{"model": "image captioner", "dataset": "drawn branching plants", "train_examples": 72500, "image_size": 64, "crop_scale_min": 1, "horizontal_flip": false, "tokenizer": "word", "vocab_size": 26, "encoder_arch": "convnext", "encoder_isotropic": false, "encoder_norm": "layernorm", "encoder_activation": "gelu", "encoder_mlp_ratio": 4, "encoder_inner_norm": false, "encoder_moe": "top_k", "encoder_num_experts": 8, "encoder_moe_every": 2, "encoder_expert_mlp_ratio": 0.5, "encoder_experts_per_token": 2, "encoder_shared_expert": false, "encoder_patch_size": [4, 4], "encoder_conv_stem": false, "encoder_depths": [5, 5, 5], "encoder_widths": [64, 128, 256], "encoder_kernel_size": 3, "fusion": "prefix", "decoder_width": 128, "decoder_layers": 7, "decoder_norm": "layernorm", "decoder_norm_position": "pre", "decoder_activation": "relu", "decoder_mlp_ratio": 6, "decoder_head_dim": 32, "decoder_fused_qkv": false, "decoder_bias": "all", "decoder_qk_norm": false, "decoder_parallel_block": false, "decoder_inner_norm": false, "decoder_positions": "rope", "decoder_prefix_bidirectional": false, "decoder_connector": "linear", "decoder_tie_embeddings": true, "residual_init": "none", "optimizer": "soap", "beta2": 0.999, "learning_rate": 0.0027, "beta1": 0.95, "shampoo_beta": 0.95, "eps": 1e-08, "precondition_frequency": 10, "max_precond_dim": 1536, "one_sided": false, "adamw_lr_other_params": 0.0027, "l1_shrink": 0.01, "cautious_weight_decay": true, "ema_decay": 0.99, "magnitude_pruning": 0.7, "max_steps": 10300, "batch_size": 128, "epochs": 18.2, "lr_schedule": "cosine", "final_lr_fraction": 0.1, "warmup_steps": 300, "weight_decay": 0.07, "adamw_weight_decay_other_params": 0}
Rows from block 9 of the image encoder of a small image captioner, named by matrix and row number. Rows with one number within an expert belong to one neuron, the router's apart. Each number is 500 + 25 x the weight over its row's rms, rounded and kept within 0 to 999. All counts start at 0. Numbers have three digits each. After the name is the row's rms in percent of the matrix's.
Before each expert's rows are labels from the 100 images, of 14976, where the router gives the expert most weight on average: "peak at" is the part of the image that holds the peak. Only what is clearly more common there than usual is listed. The data: drawn branching plants. In brackets: how many of the 100.
# router: router (encoder.blocks.9.mlp.router.weight, 8x128, trained with AdamW), inputs 0-127
# up: expert up (encoder.blocks.9.mlp.up, 8x64x128), inputs 0-127
# down: expert down (encoder.blocks.9.mlp.down, 8x128x64, transposed), outputs 0-127

# expert 7
peak at: middle left (40)
router.7 104:477485475508511523514492500469519532509468471458508514508574498488512526471485486470492491465493468513461498439512513523533494530515501502521516521462500446488506479472503517497520493516522527485522489538522484472492507442448506502505499506543509534554519505485477496495558446512523465489535524470509506506505459494469493477482536502485522528504510479490478496514530512496513531435515
up.0 131:500406500500500500500547500493500500500500489500532555500500545432500500462500441513500503500500500493527421500489500500500500500500500453500500500500500500500574500500500500471500500500502500500500500500500500500500426500500500500500466500500500570532505500500500501538532454500500499550500500500510500500500500500500500500500500500500500500436530500500467500500505500500500492394500
down.0 130:560500500500500500500500500462500500500500500500495500528502500577500500500546525417493500500486500576502500500500500500461500500473500500500500500500500500500482500500546451500500500502500456500435500500500500500498450500500560500565493469479501486500397552500500465447500500496459500500500500500500500500500500500460500500454470500500500500505500500500500462501500548500500500500500
up.1 101:582500500500500484500500534500500500500500500500500500500500500500500500484500500500500500500500500500500500454500500500500500500623500500500500500500500498500500500500500500500500500500500500500500500500500535500500487566500567500448519460500490500500500500500500500500500336500469500500500490500500500455500564515500500500500500524500500500477500500448478500500500500512500500520500
down.1 114:500500500500500500547500500500500500500500542500500500500513500571500500500500500500500500500514484557500500500500445500500444500500500500519597496500500476500500500500500499551608500500506428524500500500500520500500500536465500500498500507500500500500500500500500500552500391500500500500535500500500500502500500496502500500503500500500500500500500500500500500483500500500500607508500
up.2 079:500500500500501500500500551499474500500499500484493500500500500500500500500500587500500500500500500500500500500500500500500500500500500500500500500576500500500493500495500500500500558500500500500500500500500475500500500500500551515500500500500456563500466486500500500500479500500496517500539582500398500500502467500500494500509449500500500480500500475572500500500563500500500400509426
down.2 084:500500551500500500507504500503500364500500500500500500500500500500500500504500503473498500500461500487604500500500500500496500500500493500500500500518456500500500500500500495500504536506500444394500500575500499500500500500499491614500500500500500500500500500500500500521500501500541505500500500500500500500500500503505500500500500500520500500500500576500500500500500501500500500487500
up.3 069:500500500500500500500500500500500535500500564443500583500500500500500520500500500500500500500500500466500500500500500500500500500480500500500500538353500546500478500490500554456500500500500500500500500557500559500500500500589500500500500496500500410500500500471500500500500499500500500500500500500500500500500500500500515500500500500500499500500535490500500432454500500500500512500500
down.3 070:500500500500500500501500500500500500500500477500500500500500460500500500500500510502500500500500500500500500500500500500500500501500500500500500500500500502500500500503500500479453500553500500500500500500500500500500500500438634500500504500500500500500500500462500500500500572500500500500500500500500530500500500499500500500500488500500500500500499473500500500316500495500500510590500
up.4 164:528404500531500500500530500473498523500500523500500500505562500442504554516507500543500564500512500491520494500500500500492500500498417505527501500462497497526500501537513501500548500485500486500482500438500486500496464465406501500486477500500500500500538512469500500500554497503511500491500500510500549500500472508500500500483500500500535505485479455500500500500500500500458505467450
down.4 136:500499500500500500552500527444537614500487500500500500500500500500500457490501583500500500532500471500500500502500483500500500448514500500500500500493456500434500483462500537500500508500500551499439541500500518500500468500500500500500432503518566486500485500502500472500515491449500500495500500500500504457500500501500500500538485500500500496500500500555500500500497493500500500423483
up.5 097:500500500404500500500491500500476500499500503500536497500500500500500500500450561500500500500500500500500525501500500500521500500500500500500500357500500500506500500500500505500500500495500500527500500478533455500508510500469460500578500500500500479500500527500500500500495500551526498500539564544500500500560461475447500500558500506500500500493526499557500500500500500500500500500500
down.5 115:500500457500500509500500500500500489500500500500500500500598500500440500496501500500500500506447490500500500514500500500482500529555495445500503500500500500500500500450500494479500434500500500458500515500500500500500500500500500500494500511500500500500492514496494499500500500500500500442523500500500500500495500497500500500561500500533500500482500500500500500500500500500593337500500
up.6 093:500500500500500500500505474500500547500500524453500500500500500500588500515540479500472490500503434500484500491507500500500500500500455500500500500500501500459500494500517549500500511500500500529500500501500422500500511500601559500500500500498500462500500581500500500500500500500451500500500500500500500500500500500500537500491525500500500500446500500484448500500500500406499498500438
down.6 077:500500500488500500469500546500500500500500496500500500496500500500500488500500520500519540500592521477500500369500500500500545500452496500500500477500500500500451402500500500500500500500500547574500500500500500500500508500506499500414500500500498500555500500500461500457500562500500460500500500500488500500518500500500532500500500495500500500500500549509500500500500500500500500500500
up.7 087:500500500493419461500500501455408500500500500500502500500500375500500505500546503533500526483500500500500500500500500500500509500500500554500500500500493500478500500500500507500500497500500500500500500500500499500500427524525500500493500500500507500500500500561500500500500500473435500500500500500541507500500500500500500451500500500500500491500500500445500454500505500541557591500500
down.7 105:500499500503501500500446500500500500500500500500516500490500553481500500500500551488500500500500500500504500500500500500500500500469501514500500493509500500500503462501500500500500500500533500501500500500477500518500500500500500500500500500500500500500456617500456500607500500491579500500492523500500500500451500440496500568462500500500500500500537500482461615500500500500486500500539
up.8 088:500499500500500500500500486534500500500500540500559482500500359500519499500543500453500500500500500500500500500500501500500500500500500539502500500500500500500500500500500500500500518500500500468500371496500531574500520500500506500465500478500530500547495500500506500500487500500500499541552500442499505500500500500500500500477500500500500500576500500500470500500500500500457500518487
down.8 089:500420564494500500553500500500500500500500478484500500500500499496515500500496537548582500500500500534497500500501500500500500500499500500500500500495535500561500500500500500500500555501500539419432500500500421500499480500500500471557500500491500500500455500534479500500500509500500500500500500500460500500453577500500480500500504495500501500501440500499500500500551500500494550500500
up.9 129:500500500511500460500500412500500500500500500579500506534498500485500500500500500534536473500500500500500500500500500500500500506500500494500500500500500500421500500583500562577516500471500492500500520451500500559500500436500420500500518500500500500500500584500550498513500500500500500500500519500500501500492500476500500500576500500500500500500500500500500528500512500501500533500500
down.9 115:483500500500500500529500500500500561459500443500500500500496500500477500500500500444500500529500508500500500500500500500500512465500472500479500451594500500500500500500500500500500500500500500500553527471500500465575462448500468500500509500500574500500500608500535500515500500500500509536500500500500508500476491500461500536500500504500500500500500500500500500481497500500603470500500
up.10 097:500480500500500500500465500500500500500468443500468500500449500527500500500544548500495505517500500500500500500515467500500482500458466503525497416500500473500500463500500500500500500501552500537475500500500519558500522500500491445500398521517500500500521500500500468500493500500500500437500500500499500500503500455500500588500500499500500500561485500500500500500500500446500500500576
down.10 107:500497500500500500500458500500566526483500507500503500500488500499470500526500500531585500500500500369500500524500522500436501500471500500500500500500527461500500500495577500463588500500500500500508469500500500515500500500500500471497519500500500500500500500490500500500500465500480503500500500500500500500467500445499500500500467430500500524500500500466500499500500514514500469570500

# expert 0
peak at: bottom left (59); centre (32)
router.0 093:496506573487511434530515494496515524529518487491484502485522497532506461515500541523510477503482512512496544525495507512514524491521523478485484524527454530457456515463491463482500488514483487493449494478557501494516482515532517507457555499501499514539516510489510494500517509470474481502437524485460450514509509523538480499509483532498465476475489511509477506530528509512473495472441
up.0 137:500570500500615500500482500500500503500500463500496503500500500500500480503500500499500500571500500500500500503500500469498500500476561500500495500519500500500500500486534500473499582500500500500497569488453500500500533500503492491500500500448500500500500497500456414500500504476502500500500500500500431500500500500473500523500500500500500489500500526611500500500500500500500500500498
down.0 160:500477515447498500512500500500500500500507500579500500500500494497500500500500501500484537487500500500505500500471500510500497395500500500500500500449500491500500500500500500500500504500500500529500496500522536500496500500500500501500497500500560583500453500500508500500494495500500504500500527500500500500500500500514500500484500522488500500500500557500494500500500500500502500319500
up.1 092:500500500558450541500500500501500462500466453500553501505576500499459475500502500507504414496500459500500500500500498500500500500507501449500500546500500501505475500495500452500499499500500500500502500500417489500519510500500500500492471500500455504475500501500578526500517500503500500500517500507500488500483500500499493500500500500500500597500472500448500511500433521500496474500452
down.1 110:503497499500501500413500500500500584500499500482500500495395500522492500500518458502504496500500579446500500498500500474500522488500500493499500500484500559500501500519512500500500500500500500533509500500502500500598500500402467500500500470497535528500500502500500501500500500500500500480572500500500500510462500498500500473486492500500500494500500500509500500500500500500500520441500
up.2 068:500499514499500500500500500500500521500500500500500500500501512500500500500500498573475500500500500375500500500500500500500500500404500420500500500500500500517500500500500500500500532500488477500500500500500500500478500500555500482484500500500465500503500474500374500499500550564500500500500500500500500500500500500500500500500500500500500500500500500589443500500500500500500500500500
down.2 064:500500617495500500500500500500500500500500500549500500486515500500500500478500500496500490500500500500500500500500500500482500500500529500500500500500500500500500561500500497433500514501500500489500500500463545499500500500399500500500500500449500500500500501500657493500500500500500500502500500500500500526500531592497533485500500500500500500500500500500500500500500500500500500524517
up.3 123:500500500500460500500492500500500505472500500500499576498568500500507500500500500500451379500476500531500500500500500500500501483506500500499495500500500500500500500500500500512504500500481500500557408497508534500500495500500495408502500500601477546500537574500500503500500500554500456500526500500468500500496500508500500500500500500500500500500500500500500500500500500500500500492500
down.3 145:460500502512505506487491500500486500500501500500500500500483496548500500500500524523520500500500500447500504529500482500500500455569500500470500495500500500500500500500500500482499511500459511501377431497500513500536500500500457492500500498539515472515500500500500568500500523500447500500500500500435500523484500500500503483490500444512500424500500446500507493500500478500475500584500
up.4 043:450503500448500500500500470500500500500500500500500500500500500498500500500500500500500463500500628577500500540500500500500500428500500650500500500500500500500500500500500500500500500500500500497500500500500500500500500500500500501500500500500491500500570500501572500500500501500417500500500500500500500500500500500500465494500500500500500483521500500500499455500500500500500500500508
down.4 058:346500500500500500501520500500500481500500500500500500499500500500500447500500567500568500484500500500500500500500500500500498500500500500500508500500501500500500500500480500500500500500500500499500500500500494500500500500500500500500500500500500500500483502500500498500500500500500500500497453500500500500500500500500500545500500500500500500500500500500500500500500500500500500696500
up.5 202:494499527537500500482554425501567504500500500500500500500523493500523500504500500500556551500494505544500519501500500503500500463551514500517500500525500523514500500442500499500500474497500532477500487573533534498409500501500548516455500500512460500544514500477486500416518517500500472500501521478475500489500513500500487500500500518491444500500474457491500500500496500465495500474500
down.5 176:500500500500551500503500527542500500503500508500565500468503500533500500498500500500574500500502500517553500502500500500484500500510509500500510439517503500500500500503506504499500497500495516476524500499529472500500469500515500500500549500481442500500500500492500427495500477559415490577480500500500507501500500500543475500532500500514488500535500500500500510588500500500500500592511
up.6 165:500506500480556498502502500517500497500500423493500540500532500516609500500500493498515500471474497500516500500518500500500500458513453523500482582498500500500500554500500500497503500544501500500500569492508499500500475500502500448497500500502507500508500500500542500466500500497379500500500500529500500500502499500569500500500500500500535500500500500500518500501459500500541500500498
down.6 169:504500480500469500500507500492355499500500517500500500500499500500506469500500576501500498500500500470465500500500478500507500548467500500500506500500500500500498500500500500500500496491500500552500500500500500500522522500507500500500478500529500528500442500500586516527500492518416458486500500500500561480493500457500478499500490500500505523509544506500500500440500483500546500454500
up.7 148:510569500500507463500500495500461456500506462499500525500510445524540500510500500500485482500501500505530500544500513500500500488500500419500500478500508500498500479546500441513502503500500500496480620477500500500498471500481500500527503500513575432500473500564500500486516559502460500509500500494500500500479521500488490500500501500493526500499500532500481500553539497500500500500493
down.7 153:515490507480362496500548500500500500500500482491444499522500468496522500500500500451477508500500532496504500500500500502500500500414471500480499497500531500500500500504500500500500500500500500530379500500500500500559500500500500453500506500500533500500490500500513544513560500500514500465499500500500439500500500500509508500500500500500500485502500500500500500438526500500500495517500
up.8 144:500500500513514500500514515500500589500500521449501500500440455469455500500494500505500486507500571500500500500500500500500500519500500505500500500500500500462484500482493500507500518516499528500501500566562484508500593497555500500479500489563500499521500511501500500444500500500527500500500500469423436500500477500500500498500500500500497500469500499494500557500500500554500500552500
down.8 130:500500490500556500500464501508500500508500471505500500499500440500500500500475500500477500500500519521500500500500500500500456448500500502500500556519500500500500500493500493500500410500500500449499494500500500503471500500529477500518500500500494468500481572500501500500500500500538500500489507500500525500506500590500500500437536500499500523500500500500500500646500500500483500556500
up.9 053:500650500500500499500500500500500566500500502500500500466509500500500500500500500500500500500500500499500500500500500500500500500500500500484500466500500525500500500500500500500500462500500500654379500500500500500500500500500500500500500500500500500500487500500500500500500472500437500500500500500500500500500500500500500500500500500500500500500500500500497500552500500500500451500500
down.9 064:497500500500500500500500500500500500500500500500500500500493500500500500500500500500633500500464500500500500500500500500500500500500500500500500500500500500500500497500495549570500500501500450500500500500500500500500500500500518500321500500500454500500597500500500560518500500500524500500500500500500500500500500500500499500518471500500500500500477500500500500533500500500500500500500
up.10 061:503523500500550575500500475500500499500500500500500500500387500500532500500500500499500523419500500500500363500500500500500500500501500495500500529432500500500500500500500500500500501500500500500500500500500500500500500500500494500500500500500556447500500500500480612500500500500500500501500500500500553500495500500500500500500500500500500477500500500552507500500498500500500500500525
down.10 046:500500500500495500500517500499501500500537516500500500667500484500500500500500557500500500500500489500493500500522500483500500476500500500500500486500500500500500552500401500500500500500499500505474500500500500491500500500386515500517500500500500500500461500500412439522500500500500499500468499500500500500500500500500500500500504500500497504500500449500500500469499500500500500500498

# expert 4
peak at: bottom right (50)
router.4 096:524513541447471472489464500527502530498522474467535483483535465480497475521502495498524474523503464483548470536502528512504502534537465517484462531493496530540489502504520503464507543499504514516483503510524474548485520463481500487544430500449477518517480521457485473515507479530525503509497449477515498517558495482467506531495541508509496524500490489525520525473471471498503480505484
up.0 122:500508500440500500497500555500500500500500527500446500500508514500500500500500500500472500500451500466405500500500500500500500499500498500500437547500542500503500499479500500500499500500500500500507500572500500500500500500500524500559500510412609500486500486500500474494500500495500500498500500500473500500499500500500590500555500510501500493493499499500474500500496500500500515568500
down.0 145:500500442498500498504527500500500500500500337500500500500500501501500524500503500500500500500408492434500500490500500508500596570499497497498500572496500500500499500500500500500497500500500517516445500500500500491500500500479464513500505500500500500500501503485506500500500563500500500502500502500500500500500500500534500478500500504500500550501500492481500502456500501500500501500500
up.1 154:509510500500500488501500500526500500500500509500475500500484500500541500500500375500500508500500466494488500500500500500500498500519500455500500473500501500500500500513435500500566487500500500500586500500500481500500500500500500500500492483498542500485525497490431500500500525500500500500505500522500500500515495500500638512552500500500500503500500500506500592500500500503500500497505
down.1 157:500500500503500523500493500498500500500530500500500500470498500500485501500500492500499529473500507502507500500467500502500495500531456500500557498500500527500500500500500500500502500500500495502500500500500500500500495500500500568593494500500484500500500500500511500497497549500500507500456499500500500500500500500462483500622500479500500500573500487496500514500502500500436500352527
up.2 127:500500534500500500500525546508525500500499473500516500491500535500500500500483500500506575454500429500500500500500500536500505553504500561500475518510500500500500496500518500500502500500500500500466493522480499488552479500506500500500453493500604500500500500500498527437463500500603500500505500513500505500500500500500578531521500500500500515500468500499498500500500516500497500420500
down.2 157:500500500500565501500500507489500466500500500503500500468547500500500500480569516505500517500500501482500500500500500500500493502500533411484500494500500451500500500500537501500500500500500495500500500500504478500500512500514499502488553500500500500500500572500465470500500502500529515500500500500500416501500354500500500510518500502500500543500442528432500500500487500499500480491504
up.3 067:500500500500500500500500534500500508500500500447500500500394544500500500500500500500500500500547496500500500494500500500499500500500520458500500500492500500500500500487500517500464500500500500500500500500500503500500500500500441500503500460500500500500495500500691458500500496500500498500500500500500500500545500500500500500440500500500500500454500500498464500500560500500499488500485
down.3 064:500457478500530500500500500509500500493574492500500500500500535500500500500500500500500500500504500462500500514500500505500500500500500501500500500602500380498500500500500500500500500495500500478507500500498500500500500500500403500500500500500500500419364500500500500500500500500500500500518500500500498548500500500500514500500500501500500500479500500523500500500500500500566500500500
up.4 046:500391500500500481500487500500497500500500500500494500500500500503500500500500491500500501500500500500500500500500500500500500500500500500500500490500500500479500500507496500500496500500500499500500499493500517500500449500465488591500548500500555500505504500500498500500500500512519500500500500490500498500500500500500500500500500500500500604500500500500500439500500500500500325447500
down.4 049:500499442513500516522500500500500500500500390500492500500481500500500525500500528489500500500500703500500500571514500500500500500500516500500500500500507454485500500500507500500500475500500430500500500500478523500500500500500473500500500500500500500500500500500500500504500522552500507500500500500499500500500500512462500500500500500500502500500500500500500500498500500500513500492500
up.5 062:500546491519536500500500500500460500500500437499500500534434500500500500524501500448500509467500500451500500500500500565500503494500500500500500499500500500500500500500500500500500500500500500501500509500500433500500500500415526500500505500500662485500491499501500500391500500500500500500500500500500500500510500500500500459500500500531500498500500500500500500500500500500500500478500
down.5 072:500500500500495500500500500500511381500500500482500500500499500500500500500508566494545500499457500464500500476500496475500405500500574500500488563475500458500500500500516500500500500500500500500509499500570500500500505500500500500500500500500500500500500498544500500500500500500500631500447500498500500500500500500495500553500500500500498500519500509500500500500447500500500500500500
up.7 085:500567500500437500500500551501500500500500500612500500500500500500500500500510475500500500500469500500500500500500500500500504500500424498503500504500500501500597500500500518500500500500545500500514500500467496500500564500499551434500447500477500500490500500497498534499500466500482500500501500500500500500500500500500500507500500500500500500500538500454500500500500500500500500623500
down.7 081:500500500500500500500500500500500500500500495501500500495496500500500484500500595497514500497500500500500500500500500500500531500500500500500500500500497511500500500495407500500500500500500515500500500500481460500500361500507500500467498500502500478500597501500500500500500500500500500500552500500500500500500545499500515500525504501500500500500500609498500500500500500500500504600474
up.8 015:500500502500500500500500500500500500500500500500500500500513500500500500500500500500500500500500500500500500500500500500500500500500497500500500500500500500500500500500500509500500500500500500500500500500500500500420625500500500500500500500500737500500500500500500500500515500500500499500500499500500500500500500534500500500500500500500500500500500500500500500500500500498500500500500
down.8 030:500500500500316500500500500501505503500500500501500500500500500500500500500602500500500500500500500500500500500485500500500544500500500500500409500500500500500500500500500500500500500500500500503436500500500501500500557500500500500500428500500500500500500500500500500500500500500500500500393500500500502500500499507500500500500500500499501500502500500500500500469500500500500500500500
up.9 072:500500500500500506500500500500468500500495424495500500500652500511500500500500500423500478524500500512500501500500498500500500500500500500504500500471500500500500502500506500526500500500500500500500500500500500500500500500500500523500500500500506500500500530500479467500500500500500500500500500500500500500500500500500500500500500504500524307500500500500500500500500500500500500479500
down.9 087:500427494500500500500498500500500500500500500500500500500500500488504500500500557505517500500500500500500500485505500500500500574606500500498500500500500500500500500500500500500500500500500500500498501500500500500500500500500500500501436500500541500500500421518500500500500500523455500500500515462500500500500540422500470500500500500500500500468500500500500500500500500500451500359574
up.10 038:515483515500511482500500500500500500500500477500500500500357500500489500500500500500506603500500500514409501500500500500500500500501500500500500500500500500487500500394500500500500500500500500502500455500500500500500500500500500500500500471546500500500500500500539500500500500500472500500500500459500500500493500443499500500500500500500500500461500500500500500502457500500500411483441
down.10 043:500500498498430500500410500500500500500500500333503489500500500486500500502500526500500499500500500500523500500500496500500524558493500500452500501500504500439500500500516500501500500500500500498500500500500512500500500500500548500500517500500375500500497500500576500500500500500500500500521503500500500500500500500498500500500500500501500500494500502500500500551500500500500500500501
up.11 202:551500531478500529500500500510500500500499517483500476500500492500515500464500475500449500425499470479496500500500500500499484551500500397500500500449500529500516500500500500501562500500498500478565546500500499500498555500500500497484483500479553533500500500500500500516485470500500500500500467466500500559502495500504587548551500498500464500500500500500493544500500500500497467549491
down.11 205:532500526500484549500500498499472500481500484500495500500500500521500500500502493493475595482500582494511500500500500500477500498472500529500500500500500511471558507522500495500500490535467570524498500500500500500508500498493500500500500495500500426500492500500654500455500500500500500500489500500500494478441507500493510507500525460500500500508505471500500514457490500491472503500495

# expert 5
peak at: centre (61); middle right (27)
router.5 104:550469517537485534469548527478530459523512512467511517469465517497480509501557479536502470524519521494497473513501463528506507456557536526518504497503476534519521490488516488495447481510459457495515464466498510471487536514500530540500492498516503508493468488500497495470493549502502479434511466526501512499499543531495495506474486477532484529479482509465484506473487501466470506501542
up.0 068:500500500500500500500500500500437500504500481500500500500500500500500500500500469500500441500500500500481500500500500500500500500453500500500500500500500500498398500500500500500500500500445500500502500498500500500396540500500500500500500500500500500500500500500518500500500500500560510500500500500500500500500500495500500500419500500500500500500540500342500439500458500500500500500500
down.0 055:500500610500500500500500500500500500500500500500500500422500500500500500500500501500500500548458581500500500550500500500500500433561476500500500500542430500500500500569500500491500500500496500500500475500500514500500500500498500500594482508500500500500500500500500500500500491500500500500478499508550485500500500389500500500539476500500500500500500500500500500500500500500500500476500
up.1 048:500500600500500500500500500500500500500500500500500500500500500500500500500500519500500500500463588490500500500500500500500500500500478500500500500551500500500500500500500500500500500500500500500500505500500500500500500500500500500500500500500500500500500500500500585516500500500500500498500500500500500500500500500454500500500500500500500500500500500500502500500500500500500698409500
down.1 046:538500500500500500500414500468500500500500499500500500568500500500500500500500500498500500500500500500500500500500500593500500500505500417500500500500499539500500500500500500500500500500500500500500500500500500501500455500500500502500500450417500500500500314500500491500500500500500500500500500500500537500500500500500504500500500500500500500500500500500500500501488500500500500500530
up.2 151:500608452497476500500500500500500500521500500385502500500500500492500500500532480500500500516500500515462500500500519500508500591500575500500498531500517517446477500500517500500500531500500500500500488500500500495491446500546492452500440500556489500500500500506500473483500521500488500492500445500502500500500521500459500483513513500500500541503509528511500500500500500500500558500500
down.2 145:452500500500500500497500500500451498500500499500500500490500500501489500500500500500500523500500500505500500500500497500502546647500500499500459500585500500498500500514479471500501500500458500500500500500500500487500500482500500500470500439500500532500500500500500587500500564500500466500500500489500500500490500428500584511500500500500500500500500470500500500430500500500530500500521
up.3 053:616500480500500509500500591500500500500489500500500500517500449500500500500500500500452539500492500500500499500500500500458500500500500500500500500537500500500540500500432549500500500500500500500500550594500500484500500500500497500517500500500586439500500471500500552500500500500500500500500500500500500500500500517500500500500500500500500500500500500500567539469524505500500430500500
down.3 048:469500500500500500500500500561500499501500500500500500500500500500500500500500500500500500500500500421500500500500500500500500500500500500500500500500500500500500500500500500500500500500499561500500500500501500500500607500500498500441393500500500500500500601500500500526503500500500500500500500462500500500500500492500500500500500500500500500500500416500500500381500500500500500428500
up.4 119:500502545500500500500442500500515500500500500446500536503500500459500500500500500500500500531500500500493500500500500500500411500552500500531499500500500500530500500500500500500500500500500500459589500500556500500523500500500500500439500500500500500460500500500477500500500569565497500500500500500401472500500461500481500500516500500500500500500500479500500508500445500500500500500396
down.4 126:477440441542500500500479500503509500500500508500500500500500500635499500462500471500500500500476500534500500500500500505500500500560500500503500500500500500500500500500500500500500500500460500528519512500510449500500500500520457481500500500500534500576437500500551500559500509500513488500528429499500500500500500452463500500500555500424500500500500500500506500500500502511500500497492
up.5 067:500500500500500500500500500500500562500500500405501500522514500500504500500541500500435499495500500492500500500500500500500500500500500569500500500500500494500500445500500500500500500500447500500502500500500500546500500500500500500500500500500526437500500500500587554437500557500500474583500502500458500500500503506500500506450500460500500432500486500500500500530500500500421500500500
down.5 080:471505500500500500500500500500500520500468500500500504477500500500500539500500500526520498500527490500500500500500450503500500500527523500500527500500516500500500486492500639500500483500500500496502500500500500500545500449500404500500500500433500497500500598500500475500433500500500500534500500471500509500508500500500500500500500500500500500499500413500500500554559500507500500500500
up.6 088:583500500446500500500512500500500500500500594500518480500500500500500500500511500500500583549500500478500500500500500500500500500499500461500503500423500500500500500500500500500500483500500500445500482500500500500500635500500548500500500500496500500498500500500511500500500500493480482500502500500500541500580545500500500537504500500500500500500545500435500500500500500500500500500500
down.6 092:500500500500500470500463515500500484500500500500503500500500500491500500475494491500498485500500500500535497500500500500500500452500500451500500500500462500500474500500521493500500366500530500500442500500500500500484500500509500519500500423500500500469500500500458500503500513446500500500486500500501538500503500500444500500500500500574500500500500500491500500539369437500500500500500
up.7 086:503500500501500562500477500500501500500500500500500500500467481500500500500497500518535510500500500500500500553500500500500479500500500500500500500510500501500559500500473500500500500500500480500500613500500500500500500500559500500500437500500500433500506500500500500500449500557584454495500500500500496500500500500500500515550500500506581518500500500500442500438500500500500462500579
down.7 093:500500500500500500500500504500500500500500511493500500500500500500500499499500462500500500500500506467500500500500500574500486500500500520500500500511500500503500496500500500500500500500541496500500500486475500500500555500500500500408456578515408500500548432500500500500500500524500617557500500500500500500500484586490500480500500500500499500500500481500500500500500572500500500498544
up.8 128:500500500537449500506500500477500529500524500490500497549500500500500501533500500500523422500500500500503500510524482580494500477500500500500468489498383500500500497498551462467476476500453548500500500500500500500500517500500500500445487500500501500500590459498500500514500500445500500493499500500500500500500500500558501539500500500500500500484500500500541475500500526500500500500574
down.8 109:500562502500500500501500500500500493561500500500500463449500472500500500500500500486500500581500408500404500500500500500483500500500500503547500501500500500500500500553500547500500522499500500530500500500500503500610502500504500500503500500500500500500500500456531497500532500500500500500547500500500461500500461500510501500500500500500500444500500500500500500509500500479500500500404
up.9 136:500547542504448545500500598500500500500526491444500462500500500500518472500500500500500536500536500500500500500500500484500500500520500484500500448500527500500500500542500500430500500500503488491432450500500500500500513500521599500500500441500541500500500500542479500500500477500449519500499500540500500500500500500500500477530500490569516455500500500500500500493500460500500463500500
down.9 143:500441500527500529500510518500535468500554531500461500545500500464555500500500500465434471500500500500553499598503500500500500551488486498500468545500453467521500520500590500500482500500500500447442500500500538491500500500500500500500479500500500500500477500529500488500500500500501500500500500506500500500500500534500554500500500500543500500524473503495500482463500500500499489435511
up.10 132:500641500500504505507500554500491500500500500405500500500500486429465500499480475525500500530518500495478500511500457500524500500500549500500479500500500531500471500450500500500500487500514500500525500500500477500439471500500508500500500500554523500496500500500500455454452527511500500500509500520500495500498515500490500500500496562500500500500500549532473500500537500538500500500491
down.10 146:500500500537582480501500513440500497500500500470500500500500500500500500500487500498573500500456631476528501500520465483500547531500500500500500500500500500500500500500532500469500500500470539500500500500500500500496500500500500500500424500484500483500500500500500562500500500500504463500548484457500446501479532500421500500471500504500500474500500500554500500493500500507501500500519